{"dataset": "pixel-art sprites of 400 made-up characters on tiled backdrops", "grayscale": true, "horizontal_flip": false, "norm": "layernorm", "layer_scale_init": 0.1, "lr": 0.0025, "eps": 1e-08, "ema_decay": 0.999, "weight_decay": 0.1, "adamw_weight_decay_other_params": 0.01}
Rows from block 8, named by matrix and row number. Rows with one number belong to one neuron. Each number is 128 + 32 x the weight over its row's rms, rounded and kept within 0 to 255. All counts start at 0. After the name is the row's rms in percent of the matrix's.
# fc1: MLP up (model.blocks.8.mlp.fc1.weight, 768x192), inputs 96-191
# fc2: MLP down (model.blocks.8.mlp.fc2.weight, 192x768, transposed), outputs 96-191
fc1.187 091 [157 125 134  96  99 137 155 195  53 148  81 136 135 100 123 111  75 168 123  97 121 138 144  99  90 167 181  87 163  99 152  89 157 129 173 109 189 131 115 103 169 119 153 136 149 117  96 125 164 117 137 109  99  86 159 159 163 188  94 158 152 119 105 106  85 127 130 101 123 166 129 192 135 137 172  82 110 107  94 123 116 151 107  76 107 123 149 175 176 177  91 113 165 167 148 108]
fc2.187 092 [ 56 123  84 130 180 108  78 162 175  33 129 168 105 153 102 136 128 134  85 166 101 112 165 159 146 141 107  91 139 109 135 118 133 153  86 111  85  90 137 142  86  66 121 112 138 128 205 111 149 118 137 117 115 116 123 165  86 154 170 150  59  93 149  96 157  79 114 198 103 117 168  72  87  69 119  96 128 118 162 135 143 102  74 121 179 152  78 126 101 124 144 164  91 131  95 147]
fc1.188 100 [ 93 173  84 118 113 128 123 110 136 147 167 193 137 132  97 110 128 149 154 128 162 151 184 132  72 111 133 162 138 132  96 120 138 100 137  74 138 138  85 124 132  87 130 124  71 151 127 147 104 118 147  84 109 109 141 189  91 136 142  91 186 149 134  87 144  80 110  94 152 107  80 116 115 153 159 113  75 179 119  80 168 134 150  83 147 134  93  30 172 136 150 182 114 120 128 136]
fc2.188 088 [123 117 138 181 199 124 157 154  82  62 135 127 186 131 134 122 142 106 133 132 145 112 152 142 174 159 132 157 159 115 161 126 109 138  87 169 104 182 109 137 110 147 133 126 134 148 115 113 145 130 124 152 180  95 215 120 125 118  86 118 100 135 117 174 115 143 118  69 125  97 151 132 120 117  89  77 127 108 105 108  41  58  67 118 101 101 127 148 127 191 110 138 238 153 147 179]
fc1.189 082 [134 107 142 120  61 111  89  98 108 136 160 192 165 149  96 101 142 166  71 152 162  96 149 150 170 118 121 152  69  99  77  75  59  88 140 161  93 115  94  82 122 135 156 130 138 146 113 106  81 148 161 206 153  82  65 160 182 115 136 145 142 181 183 115 146 177 148 137 150 164  73 163 110 135 108  93  94 160 138  95 129 134 134 111 148 157 129  91 158 121  97 136 123 103 129 157]
fc2.189 077 [113 139 129 146 166 142 148 203 142  72 157 140 210  89 116 165 121  81 205 161 112 135 158 151 102 166 119 175 116 140 153 156 183 129 145 122 116 152 124 140 134  85 131  66 102 140 137 189 174  75 119 125 172 154 132 108 143 137 152 116 119  48 121 199 170 187  98 136 139  68 154 101 178 101  90 113 120 128  80 172 160  96 135 137 109  58 148 135 137 196 106  84 149 108 154 109]
fc1.190 112 [162  99 102 174  85 142 114 143  82 187  88 174 131 144 165 127  85 143 109 103 165 118 146 117 141 236 147  65 110 137 138 101 129 100 135 133 141 139  76 159  96  78 200 142 113  99  69 138 195 132  26 120 127  96 146 152 108 153 164 122 127  87  67 123 103 176 149  97 119 133 182 149 176  50 174 115  77 104 135 115 175 137 131  70 159 128 110 126 189 113 148 138 168 121 110 136]
fc2.190 100 [154 114 159 128 116  70 131 101 121   1  83 145 127 141 141 152 104 124 173  98 144  85 106  74  92  65  88 177 157 109  77 143 163 138 135 119  98 164 123 165  97 129 140  90 160 146 191 144 106 147 195 127 110 145  55 164 117 131 142 128 107 119 159 149 143 140 105 117 142 120  45 119 117 128 102 154 134 160 113 107  58 166  86 133 166 143 149 120  85 134 101 155  63 157  98 104]
fc1.191 113 [143 163 176 200 126 158 165 130 142 145  73  91 161 146  99 170  64  89 123 205 101  73  86 106 123 132 173 211 125 133  75 174 116 108  40 136  85 126  92 162  54 125 131 141 136  60 176 108 139 135 142 139 166 124 118  80  59  85 134 151 110 102  72 109 147 108 131 119 147 151 123 108 131 115 150 121 121 122 188  66 158 144 137 156 100  98 153  68 124 148 134 114 183  81 130 120]
fc2.191 104 [188 195  68 113 106 151 110 160 108  89 164 139 122 139 114 125 143 131 171  72 178 115 188  70 116 173 121 100 159 109 157  93 103 166 134 149 120 142 116 110 142 165 123 170 124 119 163 145 163 162 127  94 154  63 156 122 115 150 106  80 110 106 145 147 136 113 110 105  87 104 156 168 146 209  71 165 149 116  79 157  37 147 178 120 124 151 123 142  77 170 115 117  82 108 149 164]
fc1.192 097 [130  75 121 127 137 145 123  83  59 113  84 155 126  84  90 154  83 101 189 130 154 108 101  91 182 104 149 184  73 151 144  88 156 102 143 142 118 106 176 138  95 114 104 158 166  32 132 120 125 197 119  61  99 145 157 175  97 111 161 155 125 143  60  98 105 153 161 162 133 152 121 126 165 182 166 129 135 150 142 113 111 149 144 191 146 135 115  96 154 151  54 133 139 105  96 126]
fc2.192 100 [ 81  80 154  96 166 118 129 182 110 159 158 123 198 172 133 140 166 119 142 164 155 120 144 104 105 158 180 144 167 115 168 128  82 162  53 133  96 117 124 125 181 151 139 133 113 145 150 128 135 145 106 135 106 126 122 147 172 113 105 151 118 150 197  72 173 105  99 169 108 126 134 126 120 118 151  88 109 128 125 125 153 129  92 150 181  93 146 163 117 103 102 207 125  84 129  95]
fc1.193 110 [187 161 121 131  88 144 204 162 106 118 103  62 145 173 151 111 172  94 124 126  63 119 187 145 161 241 150 127 166 115  85 154 106 161 119  98 138 135 180 114 131  78 132 132 113 136 102 109 147 125 143 151 110 156 121 129  83  91 117 108 140 124 127 179 144 135 101 128  95 131 127  80 160 125 148 146 162 142  90 166 109 151 112 147  77 116 128 142  95 153 144 131  93 165   0 105]
fc2.193 112 [ 90 116 179  81 161  79 130 132  95 146 132 141 130  85 157 124  28 100 133  87 102 127 123 135 131  79 139 141 104  73 159 127  82 127 146 127 105 100  89  95 160 155 101 148  85 119 181 149  92 177 107 155 102 148 164 137 174 122 165 127 106 139 150  58 119 108  73 150 103  77 158  81 106 142 128 176  91 169 130 130 157  26 116 144 149 160 170  90 124 184  77 151  84  61  99 159]
fc1.194 099 [186  96 181 104  97  96  89 122 140 102 143 103  98 108 150 137 176 149 141  61 142 132 148 162  80 121 152 138 142  89 128  60 121 101 104 102  99 145 152 128 129 137 184 165 115 123 119 140 146 139 146 127 119 136  85  94 111 150  94 103 102 104 131  92 188  54 114 137 111 176 172 133 121 184 125 117 109  59  51 112 122 131 134 128 127 139 152 136 149 152  92 119 101 140  74 120]
fc2.194 096 [129 163 111 109 125 132 101 129 135  62 142  91 125 147 154 110 133 190  79 221 146 163 126 165  64 133 109 138 125 152 149 186  78 161 160 152 107 128  99 103 131 126 136 107 102 145 149 167 161 122 152 110  94 104 142 109 175 148 128 172 172 178 178 163 140  87 104 101  81  89 144 110 104  86 143 116  98 129 195 131 102 137 128 131 152  82 174 132 187 161 108  67  89 104 115 131]
fc1.195 094 [102 122  79 186  69 125 170 119  63  99 126 119  72  88 116  65 179 113 115  84 165  73  92 151 145 133 112 113 139 171 129 125  66 144 100 140  99  81  90 170  96 142 118 111 123 172 127  91 163 108 133  76 129 164 127 152 152 132 143 107 150 155 171 109 159 144 130 174  83 129  69 109 205  72 143  74 131 112 131 182 180  87 178  60 134 141 118 150 113 132  47 190 164 184 144 157]
fc2.195 096 [150 170 194  86 126 137 128 150 135 146 133 114 166 138 139 178 145 155 170 113 126 127 139  58 142  98 143 141 111 137 183 118  95  94 117 106  92 127  95 103 159 131 171 149 120 135 147 162 110 116 101 133 121  55 120  66  90  97 145  56 165 122 139 102 117  76 143  90 144 112 177 105 103 218 118 162 122 162 112  89  81 120 156 127 106 108 166  47 136 190 180 146 105 120 106 114]
fc1.196 099 [109 152  96 110  78 131  92 151 109 118  67 136 104 100  97 160 144 140 188 125 178 128 114 168 159  85  83 191 158 175 115 100 193 108  87 172 105 141  95 129 143 130 164 159 116  93 130 141 160 157 137 152 124  94 137  54  89 138 139 123 117  72 129 129 162 200 153 162 126 100  75 132  62 130 106 108  64 156 121 152  96  97 126 173 103 145 124 111  90 133 148 110 164 145  85 116]
fc2.196 095 [126 120 180 112  54 114 154 173 202  81 130 114 158 168 125 129 142 158 128 127 125  99 119  67 154 191 134  92 144 140 123 184  51 123 165 121 101 119 138  81 166  63 101 119 125 156  86 129 127 116 141 131 145 183  63 157 126 168 148  51 133 121  99 105  95  70 129 100  73 136 161 155  95 112 123 100 177  44 123 135 118 123  82 124 137 103 134 128 136 160 182 123 125 155 115 125]
fc1.197 098 [137 112 186  70 141  47 125 165 121 151  21 121 153 144 106 134 133 156  88 120 118 160  65  82 146 109 114 137 151 144  76 155  64 153 170 122 111 151 114 162 117 152 159 163 111 133 103  84 157 114 144  95 145 122  89 111 145 122 163 157 121 179  81 148 170 139 142 138  87 129 144 136 164 167 102  99 100  97  87  70 150 160 166 100 162 123  68 140 173 146 112 118 104 147 126 118]
fc2.197 106 [109 113 104 116  88 197 135  95 118  68 207 154  96 155 124 105 105 126 172 172 108  80 169 145 162 134  90 161 143 119 147  94 141 125 134 155 135  80 164 153 149  86 133 138 155 102 129  78 103 138  83 203 111 145  94 159 123 107 137 129  78 113 106 128  88 150 122  73 203 132 125  82  99  65 160 189 132 191 140 187 147 168  95 114 136 153 156 151  99  72 171 167 143 113 118 148]
fc1.198 101 [138 142 155 149 134 168 152 149 123 197 171 122 163 111 101  88 136 107 122 108  82 130 117  63 134 122 149 105 111 113 156 125 106 105 147 110 166 171  95  84  53 110  86 144  80 103 178 130 110 176 121 125 143 139  91 121  88  86 178 109  92 106 153 114 131 183 142  98 116 122 101 110 158 153 128  82 134 163 165 146 110 119 111 255 128  95 137 138 102  89 134 103 117 152 210 143]
fc2.198 126 [155 115  88 127 114 104 122 111 124  28 131  70 100 180 174 143 102 136  89 156 155 147 104 222 104 147  76 134 113 116 127 128 106  78 160 158  98  91 117 156 111 151 155 130 189 137 104 106 188 140 127 108 191 102 168 151 171 158  73 172 119 124 109 131  98  91 147 165  97 144 122 124 174   1  94  96 123  60 100 114 140 180 142 121 147 119 137 113 128 105 114  96 138 122  71 119]
fc1.199 099 [147 160 136 113  85 116 166 126  98 130  81 169 146 102 172  98 130 141 106 127 119 120 138  88 157  74 102  85 134 109 157 137 102  72 108  56  88  77 156 124 120 105 148 173 143 129 108 102  93 114 165  63 122  75 181 106  96 185 175 130 101  77 150 128 160  47 142 169 106 111 176 116 152 146 120 121 107 144  47 131 126 124 178  78 139 105 140 154 144 149 134 145  96 129 126 143]
fc2.199 093 [118 135 108 145 125 172 159 139 136 154  93 146 135 141 111 161 120 107 189 148 146 150 136 133 114 172  98  77  91 194 119 131 112 118 101 199 133 171 162 136 151 103 125  90  99 143 107 171 140 122  62 149 165 165 122 136 102 102  41 130 185 197 200  92 159 182 135 123 166 117 143 150 142  73 124 113 133 152 116 130 122  83 112 131 118 147 140  84 181  85 153 128 117 129 144 120]
fc1.200 089 [151 100 124 130 116 134 116 129  75  78 136 121 187 107 107 117 160 196 155 119 119 154 178 121 131 111 113 134 113 156 138 143 147 175 101 106 127 101 148 165 153  78 165 112 179  76 160 130 111 100  82 123 136 130 161 138 151 131  86 108 101 117 179  50 223 138 165 110 141  82 161 120 121 152  74 121 136 145 114 145  59 100  79 120 128 106 137 101 117 121  86 179  93 165 150  81]
fc2.200 091 [101  93 137  92 110 156 172 162 155  97 115 121 156 169 121 162 101 113 181 120  97  89  60 127 130 165 148  77 134 103 144 101 140 118 128 101  92 184  71 132 112 136 138 113 107 109 125 116 200 122 139 110 116 127 128 131 140 103 114 126 115 116 101 139  96  75 112 128 173 129  89 147 125  96 105 131 105  71 122 109 144 239 129 136 140 100  64 139 119 113 138 131 127  76 146 144]
fc1.201 097 [154 156 106  86 139 110 220 117 102 167  84 165 131 154 140 101 101 128 124 127  91 129 110 119 130 120 171 101 126 172 122 163  88 170 143 115 114 115 139 138  78 131 145 145 121 126 125 118 140  92 147  91 144 162 128 104 119 116  76  96 180 147 123 151 102 140 176 106 158  95 164 133  91 114 106 114 130 126 132 162  73 204 105 113 161 100 163  94 107 106 180 164 118 177 170 148]
fc2.201 094 [124 177 108 138 122 150 153 106 152 140 111 123 116  97 136  82 178 114 126 128 137 130 149  57 144 135 134 169 177 146 108  88 149 143 146 166 126 116  69 122 134  96 139  68 122 163 145  91 147 125 186  32 119 153 155 159 161  81 212  86 101 104 184 101 157 161 114 178 180 168 123  93  89 124 138 157 131 127 158 101 140  28 124 108 153 150 102  83  88  97  85  84 122 144  80 101]
fc1.202 094 [ 85 119 154 155 114 139 115  95  63 167 113 122  88  92 138 161  67 159 131  85 136 117 125 168 116 122 138 146  93 139  79 136 138 157 105 153  95  82 151  92 117 138 151 108 104 111 118 188 170 134 149 169 120 122 151 181 165 185 125  88 133 107 110 107 104  65 122 157 129 188 153 109 109 106  89 120 107 142 122 181 153 110 151 163 113  85 114 150 148  68  86  88 113 167 137 151]
fc2.202 087 [127 166 125 121 139 147 135 122 157  95 144 185 106 124 139  75 111  78 141 159 131 132 135 136 136 123 113  84 121 167 157  93 159 101 159 148 131  98  95 183 119 158  89 168  98 136 170 139  71 126 116 121 136 179  87 127  94 119 160 148 137 113 127 115 113 163 179 180 172  80 136 141 151 117 136  62 129 140  89 103 117 126 131 151 126 121 132 134  97 182 138 157 127 134 123 151]
fc1.203 095 [209 143 148 165 126  82 106 116 146 137 128 138 103  20 148 165 139 141  87 103 135 148 101  97  58 168 144  94  74 131 119 114 120  70 130 164 108 107 119 147  83 116 136 221  98 119 150 131 156 133 135  99 112 123 131  79 118 171  89 145 113 141 113 148 117 111 173  91 168 101 149  83  55 136 109  84 134 111 136  94 113 149  82  99 162 105 182 118 151 158  93 146 114 184 140 143]
fc2.203 102 [100 109  79 124 131 116 119 142 145 177 147 143 105 177 144 137 111 103 159 113 125 109 103  98  82 110 117 152 136 126 139 137 111 178 107  98 135 139 134  82 107 189 102  96  75 109  75 106 151 135  80 100 174  86 137 172 107 110 142  91 135 173 118  74  85 159 130 149  96 124 102 140 106 134 157 109 107 123 108 118 151  63 106 120 130 123 123 128 124 153 147 172 155 133  84 110]
fc1.204 099 [137 147 105 113  90 130 120 112 123 145  87  93 163 130  88 135 128 131 146 145  82  90  84 171 142 117 109 141  92 114 115 172  90 149 182 112 109 157 165 101 105 130 112 248 122 143 117  94 160 123 160 119 100 125 155 126 144  98 115 112 130 114 151 147  83 146 117 161 106 151 151 111 106  85 119 131 136  81 150 122 149 102 124  80  64 113 172 120 160 104 137 159 166 112 116 119]
fc2.204 089 [120 162 145 175 156 166 107  67 163  59 133 153  77 118 173 172 109  96 135 150  75 125 110 137 136 132 115 141 154 145 127 180 144 150 106 127 161 136 141 144 150 127 144  21 150 152 130 134 115 157 190 133  99 130  76 119 128 178 178 138  89 177  86 151 145 147 148 128 158 120 107 135 166  76 146 105  84 146 146 151  68 105 102 143 170 173 147  93 133 143 129 127 168 191 139 151]
fc1.205 090 [109 159  93 107 121  83 199 125 149 133  85 106 160 122 127 124  68 152 108 133 124 119 103 105 171 132 174 114 182 153 183 116 101 106 110 131 117 125 137 152 116 126  93  76 124 151 121 119 150  94 108 126  93 132  76 141 125 130 164  85 137 168  71 103 112 159 114 118 127 203 133  95 129 152 191  67 130 159 160 129 166 105  82 179 179 138 155 128 121 120 147 129 107  67 143 140]
fc2.205 092 [107 134 142 144 126 137  53 158 124 172 114 152 168 128 174  97 104  97 158 170 120 112 137 155 127 177 116 147 114 180  94 156 117 170  98 147 103 165 121  83 111 162  97 146 113 101 154 129 129 145 169 117 144 187 129 141 163 147 146 118 116 155 174  91 138 168 169  93 142 146 104 156 124 120 124 112 141 148 111 134  79 128 163 130 107  97 146 175  30 185 150 133 188 160  92  98]
fc1.206 098 [ 95 122 152 205 115 237 158 166  86 129 120 134 154 139  97 106 123 112 133 134 117 126 167  88 134 174 135 118 126 125 181 115 130 127 104 149  95 163  85 104  95 154 231 149 102 156  90 101 115 106 121 128 202 125 150 130  84 124 100  62  50  64 154 159 125 170 138  93 140 150 113 102 153 110 158  97 153 118 110 166 122 146 133 140 189 144  97  89  94 136 132 104 122 165 101 118]
fc2.206 103 [163 142 158 115 147  86 176  99 151 185 122 114 146 173 150 131 101 139 157 113 149 122 142 153 186  99 165  78 118 135 106 166 108 174 157  93 115 111 133 175 105  87  74 177 135  79 151 100 140 150 108 121  31 141 127 189 162  83 128 198 149 170 136  78 138 125  75 114 108  81 131 154 175 146 191 123 150 124  95 148 200 130 109 127 115 115 171 153 150 110 141 150 177 137 132  98]
fc1.207 074 [129 163 166 179  76 133 153 142 143 185  86 141  93 186 133 171 124 133  90 135 174 115 110  76  86 117 147  41 153 114 148 165 123 102  97 136 107 108 171 105 121  99  72  50 173 144 142  62  95 135  91  81 126 141 113 124 135 125 153 131  97  80 130 128 138 127  65 125 143  67 107 168 137 108 136  93 109 133 131  99 151 160 147 107 210 118 100 177  88 154  87 155  78 164 161 139]
fc2.207 080 [140 133 133  99 145 133  92 170 136 104 177 121 124 104 157  83 166 133 144 118  87 184 157 151 103 148  53 147  61 103 156  76  84 192 129 128 148 154 143 147 145 106 189 126  96 151 124 171 185 119 160 123 146 119 138 114 182 141  84 116 152 168 146  76 137 146 179 139 116 208 170  54 135 151 167 135 166 153 111 129 105 140 123 135 137 113 182 123 103  86 137  98  97 107 101 150]
fc1.208 098 [181  61 149 138 107  80 163  83 144 171 128 123 119  73 100 152  70 182 131  97 181  98 165 168 112 104 175 134 169 110 101 204 121  68 214 132 138 133 173 121 184 190 165 140 144 169 101 101 133 148 103 165 117 115 130 142 187 102  69 120 204  57  96 184  98 118 115 110 110  83 146 140 155 105 150 155 130 147 144 100 128 110 151 138 134 130 119  77 149 145 111 133 146 145 129 102]
fc2.208 096 [104  87 101  92 144 111 156 143 136 142  79 130 113 169 150 136 174 118 135 131  82 134 136 144 123 114 152 104 113 145 122 108 191 129 137 113  98 118  55 137 147  96 124 170  91  87 151 119 118 117 166  86 106 161 111  92 141 111 140  97 190 121  99 129  71 149 158 150 161 148  47 149  88 136 116 115  93  79 124 128 130 173 107 110 160 114 142 120 175 144 131 114  78 104 127 153]
fc1.209 095 [ 73 143 131 180 158  83 111 160 125  60  93 182 138 234  94 116  57 134 104  82  84 141 126 128 157 159 162 142 114 186 166  84  99 142 129 157 112 113 132  75 122 167  95  83 136 142 123 141 140 133 113 117 165 104 106 136 125 157 177 120 189 130 155 133 115 106 132 227 145 159 145 116 109 124 138 156 114 133 115  95 131 154 115 159 175 135 187 134 155  54 117 144 141 164 117 147]
fc2.209 105 [172  50  89 124 119 149 141 132 140 132 166  87  84  68 166  92 163 155 199 140 135 138 146 118 124 150 113 164  80  84 135 151 168  84  39 107 118 142 108 107 144  96 127 143 104 123  85 126  79 135 143  69 137 175 138 102 114  65 157 143  31 121  97 100  86 169 100  25 108 135  94 167 145 159 100 122 156 154 118 171 106 162  88 122 148 142 120 161  92 176 205 114 104  97  92 105]
fc1.210 097 [127  97  78  96 115 129 157 162 150 161 100 127 102 171 152 133 105 146  89 139 100 148 130 148 122  98 142 209  64 154 119 134 116 151 120 187 128 111  98 146 130 170 114  90 144  78  95 118 146 109 137 125 123 169 113 124 133 106 174 149 139 161 124  89 118 135 212  99  80  34  59 100 148  41 149 143 113 109 142  93 134 162  78 110 163 130 146 101 165 107 156 173  85 143 124 164]
fc2.210 092 [100 147 149  88 137 146  66 174  82 113 115 135 123  78  89  76 132 143 166 124  79  93 162 125  86 129  98 136 162 128 112  96 148 125  91 102 156 114 156  62 131 146 152 141 124  98 117 157 123 138 114 107 101 111  98 163 136 129 116 131 114 100 135 139 194 124  86 169 183 141 116 109 113 143 133 205  61 159 108 122 176  69 104 138 122 120 119 128  88 162 157 154 202 144 137 134]
fc1.211 109 [118 106 132 121 175 142 121 168 153 102 108 162 227  69 112  89 134 110  90 125 132 152 146 144  86  98 113 129  87  98 143 129 119  92  88  95  87 170 122  90 139  92 173 166  89 135 138 105 142 133  89 170 142 135 119 141  90 165 163 130 117 163 155 190 108 175 156 103  93  81  59  78  99  77 118  78  75 131  84 103 117 117 102 108 198 159 110  99 110 106 103 118 153 118 100 125]
fc2.211 110 [139 145  91 135 120 150 155 153 110 115 136 145 201 133 126 192 139 133 175  96 101 113 144 161 155 123 127 111 128 149 105 128 137 149 181 110 127 158 140 156  41 156 140 116 108 158 120  79 119 154 151 144 235 132  86 177  99 142 101 202 120 124 168  92 189 125 128 130 136 136 116 125 118 198 128 185  79 123 177 135 158  61 112 123  77 144 129  91 177 149 159 124  84 155 104 124]
fc1.212 098 [114 110 111 124 145 106 104 134 146 123 110 163 151 117 113  99 118 137 108 102 133 140 125 145 129  61  99 101 117 118 125 126 120 105 101 120 120 165 123 117 129 109 115 110 173 129 134 186 167 156 114 102 114  98  98 119 130 149 101 115 143 117 116 128 148  61 140 111 138 121 123 141 105 152 111 152 147  93  87 111 117 133 148   0 122 126 140 110 125 159 115 104 130 128 132 101]
fc2.212 080 [115 136 143 119 120 149 152  64  94 160 143 151 105 131 162 187 211 122 123 146 169 146  59  55 127 155 140 137 115 124  76 102 163 159 117 181 118 101 144 200 110 124 148 119  95 141 145 131  74  91 160 118 109 106 183 101  83 113 111 111  95 164 139 134  49 205  90 116  91 146 122 108 140 108  94  56  56  97 169 124 100  55 119 134 122 155  97 143 131 100 131 151 153 116 142 141]
fc1.213 114 [128 106  98 134  90  95 127 154 133 179  93 105 120 132  98 138  75 146  84 169 111 134 158 139 199 106  98 150 115 140 148 111 167 138 155  79 154  49 120 117  94 219 121 137 129 132  65 218 191 118 154 165 126 103 133 142 102 149 145 149 177 106  75 124 137  70  76 106 152  82 150 140 171 150 139 188 140 168 156 144 135 118 119 155 121 142 122 191 155 139  96  83 127 163 112 151]
fc2.213 101 [100 147  89 142 130 176 199 178 116 132 140 138  75 110 112 145 146 124  82 135  87 150 139 170 120 120 131 103 159 121 112 133 101  99 121 147 129 158  63 108  85 153 131  95  96 122 134 101 134  80 106 124 175 113 170 119 124 109  48 106 144 112 162 157  79 143 112  70 124 136  96  99 160 168 143  58 151 110 182 163 124 235 179 136  93 104 138 164 237  94 118 115 176 115 122 106]
fc1.214 114 [ 80  85 164 108 180 125 116 115 133 116  79 165 116 119 152 139 148 137 179 122  49 104 113  64 137 176 161 137 121 101 151 140 107 135 113  96 155  94 175  93 101 119 100  77  97 189 128  74 151  98 110 142 147 158 100 103 128  91 124  77 169 160 125 134 165 117 147  88 110 133 188 101 100 102 112 122 204 111 115  96 164 146 159 146 209 150 165  89 137 120 139 103 124 199 108 141]
fc2.214 103 [137 122 104  86  67 112 160  78 126 120 168  97 143 124 124 163 106 131  90 137 120  93 136 143 142 133 135 138 116 104 146 165 144 186 143 130 121 119 132 165 139 117 145 140 114  58 136  91  91 126 146  56  84 129 136  99  91 114 134 164  75 144 159  66 122 116 169 137 105 169 168 144 135  28 172 255 121 149 132 154 102 112 142 126 197 154 184 129  96 150 113  74 168 133 124 154]
fc1.215 116 [ 86 109 102 134 131 138 101 133 108  99 160 129 128 112 133 154 107 157 130 146 156 138 123 186 164 145 132  99 135 168 184 102 121 133 165 164 152 106  80 179 127 122 123 167 120 139 106 124 182 137  93 149 123  93  87 156 147 147 150  30 154 149 108 139 113 167 153  92 108  77 162  99 112 153 173 135 152 140 135  95 161 153  90 151 169  94  86 110 169 122 127 123 149  92 106  90]
fc2.215 107 [186 108 138  88 156 158 114  56 131 176 106  91  89 120 116 122 173  70 181  88  56  78 135  48 123 154  90 158 137  99  88 132 117 103 139 142  74 117 140  93 141 168 171 136 114 144 131 132 140  86 137 151 107 144 126 131 112 120  94 152 149 128 128 181 123 116 126 141 123 181 134 153 143 158  77 185 111  84 166 142  75 117 148 133 130 211 139 131  94 161 171 110  77  80 146 191]
fc1.216 091 [116 114 134  80 108 151 171 163 127  68 117 205 121 171 109 116 138 113 162 149  99 131 159  94  80 158 104 180  97 130 189 134  94 102 135  76 164  80 121 164  36 170  99 104 166 157 101 145  60  92 208 126 141 109 170 140 100 168 124 111 157 171 142 117 141 101 154  96  69 144 105 164 146 124 159 124 132 181  80 165 100 112 120 117  85  55  88 108 119 133  37 176 103 140  78 143]
fc2.216 087 [153 126  75  54 145 186 119 158 134 133 144 106 140 121 160 206 106 161 143 104 111 158  79 113 114 133 108 125 151 104  89  72 121 118 126 143 104  82 142  78 128  34 120 149 137 141 176 144 100 182 128 172 152  96  83 209 148 152 170 168 140 130 122 101  76 132 103  97  93 130  92  92 130 108 110 205 171  88  97 149  61 134 111 135 189 126 117  73 162 159 141 129 107 164 174  93]
fc1.217 105 [125  95 108 131 131 151 118 177 138 176 100 133  83 107 137 134 114 166  80 149 137 104  91 162 149 184 137 185 134 133 150 126 169 106 154 121 168 103 106  98  79 173 105 193  85 118  59 130 186 174  78  98 103 133 125 120 127 152 107 116 191 150  67 102 118  65 103 174 174 146 117  56 160 128 145 143 104 134  95 161 157  66  93 131 110  99 143 185 119 118 117  97 107  95 143  89]
fc2.217 093 [124 177 101 102 155 154 109 120  91 138 136 151 142 138 134  91 136 164 103 131  93 153 108 164 119  90 114  89 125 138 127 114 152 116 109  94 145 112  80 153 136 151 103 126 127 105 123 105 121 102 177 129 157  91 156 115 198 102 147 126 191 142 140  65 115 166 124 136 165 147 129 161 206 150 143  71 162 201 174 156 159 198 104 130 127 138 127 103 135 129 161 165 121 118 122  99]
fc1.218 102 [134 172 110  70  99 142 126 108 114 183 109 101 161 132 160  92 169 133 111  83 131 168 118 100 153   0 144 131 135  99 122 117 166 117 138 147 100 104 171 108 135  79 161 175  92 138 134 169 163 158 133 168 129 128  83 102 133  87  84 151 110 111 117 180 134 119 151 102 138 126 161 128 147  93 179 171 125 197  74 162  86 139 143 105 135 131 153 174 143 126 105 123 111 141  11  97]
fc2.218 104 [112 153 135 158  25 161 150 104 150  61 140 125  97 130 126 108 229 138 142 139 130 141  86 143 151 134 104 157  92 212 184 169 174 175 180 130 117 155 132 162 105 135  96 163 135  97 131 169 158  92 116 115  98 119 211 153 171 149 141 136 112 149 146  89 122 157 117 131 165 129 127 157 175 157  98  90 124 129 172 181 191 175 146 113 136 124 123 139 107 136 147 133 201 146 211 106]
fc1.219 076 [146 174 105 121  80 162 193 109 182 191 134 155  90 129 126 131  78  73 144 121 175 105 137  99 113 137  99 119 101 160 122 115 108 117 121 149 156 148 115 147  51 129  97 102 105 150 105 156 103 154 149 117 101 105 139 116 138 165  76  83 151 146 119 105 100 122 131 145 110 132  63 136 188 144 103 151 128 100 138 119 139 121 124 118 135 119  89 150  53  85 136 158  82  87  62 146]
fc2.219 075 [124  97 135 133 137  98  74  90 110  59 149 112 147 122 174 136 186 186 116 130  89 128 193 182 121  79 143 135  81 121 144 147 128  89 143  92 118 100 160 109 113 133 120 138 150 105 145 190 104 138  95  56 109 141 127 112 134  86 178 136 136 104 136  36 157 179 169 140 123 145 143 123 118 148 156 111 103 129 128 163 145  92 165 129 100 128 101  95 205 129 135 129 156 129 149 101]
fc1.220 095 [115  62 112  96 149  89  79 172  86 129 123 134 140 155 144 132 121 111 149 101 135 169 183 108 107  83 153 174 138 165  90 126 185 153  95  86 151 199 128 207 160  95 162  95 142 128 178  78 191 146 140  89  65 181  94 101 160 144 115 136 111  90 120  82 155  93 146 107 127 102 120 108 153 133 154 162 126 141 142 136  70 102 117  81  86 157 138  82  78 117 151 130  86 133 185 132]
fc2.220 101 [188 148 123  86  84 123 165  98 124 130 134 173 120 125  58 115 127  88 119 166 142 103  69 187 110 133 110  62 124 156 181 134  94 108 169 132 150  95 146 118 155 100 125 175 116 155 128 120 149  82 156 122 177  94 164 117 141 116 155 136 177 128 136 143 163 161 122 143  91 160 162 121  72 130 119  71 138 106 170 175 106 155 167 126 137 107 121 169 126 129 112  95 180  74 125 150]
fc1.221 157 [145 171 127 130 128 190 145 150  79  85 119 140 121 149 133 124 164 129 164 132 104 143 165 143 157 229 140 126 169 119 103 126  92 165 147 145 140 125 129 150 127 157 139 160 121  99 109  95 153 163  99 125 132 141  98 145  97 144 162 124 130 103 102 165  97  97  94 145  77 133 121 125 170 115 176 136 163  94 121 131 112  53  80 186  98  87 140 141 143 129 157 149 146 118   0 140]
fc2.221 158 [118 118 150 137 176  25 151  91 139  76 112  90 139 147 150 135  77  90 115  93 143 142 126 104 140 119 143 105  71 117 108  85 122 104 191 120 116 110 139 100 172 117 105 152 112 162 151 123 117 128 116 105 124 136 151 108 130  66 131 155  67 153  76 174 148 123 104 156  93 128 149  96 116 158  97 187  88 182 119 118 212  58 139 140 119 212 112 143 173 138  96 129 170 128 119 111]
fc1.222 092 [ 93  86 128 142 138 139 206 148 180 206  72 189 172  93 102 153 102 132 117 104 185 130 115 128 112 109 118  76  71 112 145 134 106 159  61 197 172 140 175  70 139  94 145 150 157  96 132  98 147 145 153  73 138  92  61  76  96 168 162 115 120 113 105 184 109 135 162 111 134 153 110 149  95  85 158 150  92 144 104 143 139 167 108   1 133 133 121 123 156 156 104 121 130 124 136 120]
fc2.222 106 [102 174 114 130 154 142 149 123 139  54 161 107 128 160 123 149 159 100 113 111 151 119 147 135 160 119 134 157 175 120  99 154 135  89 225 120 110 141 103 144 134 142 135 155 108  53 124 129  81  91 105 128 160 180 176 181 128  95 161 114  82 151 137 111 115  80 127 110 177 171 112 121 137 107 105 182 132 124 154 114 135 101 124 119 117 162 172 108 113 131 130 165  91 170 113 132]